Weights of a small class-conditioned spectrogram diffusion model: 11.3 epochs.
Rows from block 4, named by matrix and row number. Rows with one number belong to one channel. Each number is 50 + 12 x the weight over its row's rms, rounded and kept within 0 to 99. All counts start at 0. After the name is the row's rms in percent of the matrix's.
# convs0: first 3x3 conv (model.mid.0.convs.0.weight, 128x128x3x3, standardized in use), inputs 80-89, a 3x3 kernel for each
# convs1: second 3x3 conv (model.mid.0.convs.1.weight, 128x128x3x3, standardized in use, transposed), outputs 80-89, a 3x3 kernel for each
convs0.110 099:65 54 30 27 63 56 37 38 34 39 66 63 63 50 38 53 54 40 59 56 35 31 55 54 55 46 47 38 45 52 51 40 42 44 39 40 81 39 32 60 44 57 44 49 50 54 58 54 64 48 49 28 45 45 56 49 64 64 56 52 31 58 50 61 52 40 52 45 40 34 48 38 69 78 70 68 41 39 40 46 60 63 61 61 72 58 31 42 56 69
convs1.110 111:50 36 49 59 52 47 42 58 65 45 54 51 38 36 44 37 53 56 55 57 64 64 60 48 39 44 39 45 44 71 39 38 51 34 40 52 42 45 59 43 42 53 76 43 53 54 32 08 62 48 44 56 63 48 82 73 52 56 73 63 58 57 49 56 48 56 48 63 43 34 34 30 56 59 58 65 61 57 66 78 75 21 47 67 56 44 46 28 46 51
convs0.111 095:45 49 38 46 42 53 40 58 40 49 48 58 68 44 31 48 48 66 46 67 62 43 63 67 38 64 51 66 33 43 42 45 51 55 73 35 35 54 48 58 47 31 62 46 40 49 48 49 51 49 46 37 50 45 43 39 49 40 54 40 48 53 46 36 54 44 41 58 55 52 45 43 53 62 61 46 52 43 37 40 37 62 51 44 36 35 46 54 54 72
convs1.111 095:47 55 58 54 50 43 52 55 53 46 44 51 76 48 30 48 42 27 61 55 32 79 52 43 54 53 51 44 88 50 60 49 31 60 48 60 44 47 22 61 47 35 72 69 57 47 33 43 41 50 58 56 48 50 52 53 25 46 59 73 52 49 52 61 60 48 33 44 49 49 51 50 52 54 56 61 70 61 73 74 62 41 43 47 53 49 53 63 49 46
convs0.112 103:36 31 26 52 53 51 59 52 49 47 38 41 36 34 38 49 52 49 64 53 48 25 46 49 37 48 63 56 65 62 37 57 67 69 47 30 64 45 35 57 55 45 60 56 44 62 60 61 62 55 35 60 44 38 50 54 47 40 45 50 51 28 24 39 35 38 21 46 52 41 48 54 58 43 43 64 56 38 50 34 28 48 49 56 58 57 30 53 36 35
convs1.112 096:64 58 56 44 37 27 62 59 52 53 57 52 40 52 41 65 74 59 25 27 09 68 60 40 63 57 64 46 55 64 61 55 34 56 72 58 65 64 36 67 55 42 59 49 32 42 51 47 56 59 64 36 42 60 30 43 50 43 49 60 47 51 59 55 56 65 39 42 56 62 53 44 38 38 53 44 38 37 58 55 58 59 50 49 68 35 33 43 37 40
convs0.113 107:32 54 59 48 62 60 49 49 58 49 36 34 25 12 42 63 49 49 43 42 47 42 41 56 52 26 34 50 46 63 50 36 44 45 44 60 57 57 61 48 48 43 45 48 34 50 49 44 35 35 36 36 37 54 63 39 45 51 49 37 37 48 55 47 52 37 56 58 36 59 53 59 56 49 66 30 47 40 43 50 44 67 51 67 39 47 43 61 50 40
convs1.113 115:46 37 38 62 56 53 57 51 47 74 65 55 37 46 51 35 45 50 54 39 44 41 50 50 60 48 31 61 54 62 47 50 54 52 45 49 46 47 60 46 41 42 48 55 42 36 26 46 49 44 48 50 62 58 26 55 43 48 56 65 47 48 54 52 64 48 78 54 36 76 61 52 48 52 43 58 50 34 48 46 44 49 58 59 64 61 70 74 66 54
convs0.114 100:34 51 68 44 47 51 56 64 42 62 58 40 61 52 43 26 57 61 42 54 57 51 51 36 47 46 59 52 49 47 55 55 67 59 43 47 45 49 61 57 51 61 57 56 41 39 50 48 61 45 47 47 49 44 53 28 32 77 52 59 45 63 46 53 64 54 63 55 35 45 58 62 37 43 46 66 44 53 34 33 48 60 42 45 65 60 52 34 56 54
convs1.114 111:37 35 47 48 54 56 56 53 39 40 49 43 57 61 46 43 55 39 42 44 42 34 53 63 45 56 42 48 27 48 64 43 27 57 42 64 71 49 38 51 51 39 35 45 46 46 58 48 34 50 63 51 57 57 59 72 44 37 54 48 46 37 52 45 54 69 63 53 40 53 54 61 64 53 49 44 46 48 52 45 40 50 37 64 59 47 38 56 59 49
convs0.115 100:54 55 56 33 43 72 44 42 61 37 45 62 41 46 41 55 42 42 45 54 54 54 42 58 61 47 35 50 43 63 55 51 74 64 50 52 64 59 34 52 55 36 38 46 61 48 41 59 47 48 67 41 43 36 50 37 53 54 40 44 62 49 40 42 59 40 48 55 53 46 56 53 40 38 31 27 45 51 38 40 51 50 56 38 56 46 46 36 47 65
convs1.115 106:46 43 34 59 41 39 39 41 50 59 66 57 55 55 46 45 49 61 39 40 58 50 49 40 48 48 36 45 65 63 45 48 51 42 44 47 23 56 69 25 54 50 57 51 40 39 27 50 69 54 54 56 48 57 42 55 64 47 50 53 60 43 54 45 68 53 43 52 52 63 62 56 59 54 57 54 34 25 62 59 62 46 54 67 76 48 40 42 28 29
convs0.116 109:63 80 63 51 66 69 46 47 48 45 50 45 52 41 38 55 53 56 54 43 49 28 49 65 45 43 60 81 53 40 58 60 59 63 44 53 53 59 58 62 52 46 57 66 55 60 47 40 54 38 38 43 47 54 61 40 58 41 50 59 66 43 41 60 59 45 41 45 39 61 37 51 48 66 51 30 54 42 40 54 54 53 46 77 46 50 43 47 60 51
convs1.116 113:44 45 49 53 60 50 53 62 60 47 54 65 61 55 57 62 57 72 70 65 48 50 41 26 40 35 43 56 42 71 49 47 47 34 56 56 39 36 44 52 43 37 39 44 45 56 34 27 37 55 49 61 82 70 48 65 61 62 59 33 51 51 23 49 64 45 49 54 26 63 45 45 53 54 50 56 59 53 53 62 64 55 55 56 48 46 47 39 47 51
convs0.117 105:60 46 44 36 53 52 53 64 46 21 54 54 39 51 46 73 28 48 53 37 43 53 51 58 45 74 65 43 35 45 58 53 46 51 59 54 41 34 51 56 59 56 48 57 54 49 47 49 59 63 38 29 55 27 59 40 61 52 36 48 48 62 51 51 56 39 54 50 42 56 44 48 58 60 39 45 50 49 47 37 72 74 49 58 66 58 69 41 51 56
convs1.117 109:58 65 62 66 59 45 55 50 53 42 43 41 47 38 66 41 26 70 55 45 27 58 52 61 39 54 60 66 51 64 58 48 60 49 39 46 31 11 63 54 42 63 55 48 54 47 62 44 39 48 65 53 37 62 60 67 58 49 56 59 44 22 48 37 60 64 37 51 45 68 61 60 33 39 40 39 31 37 26 50 42 39 25 54 52 51 46 37 57 32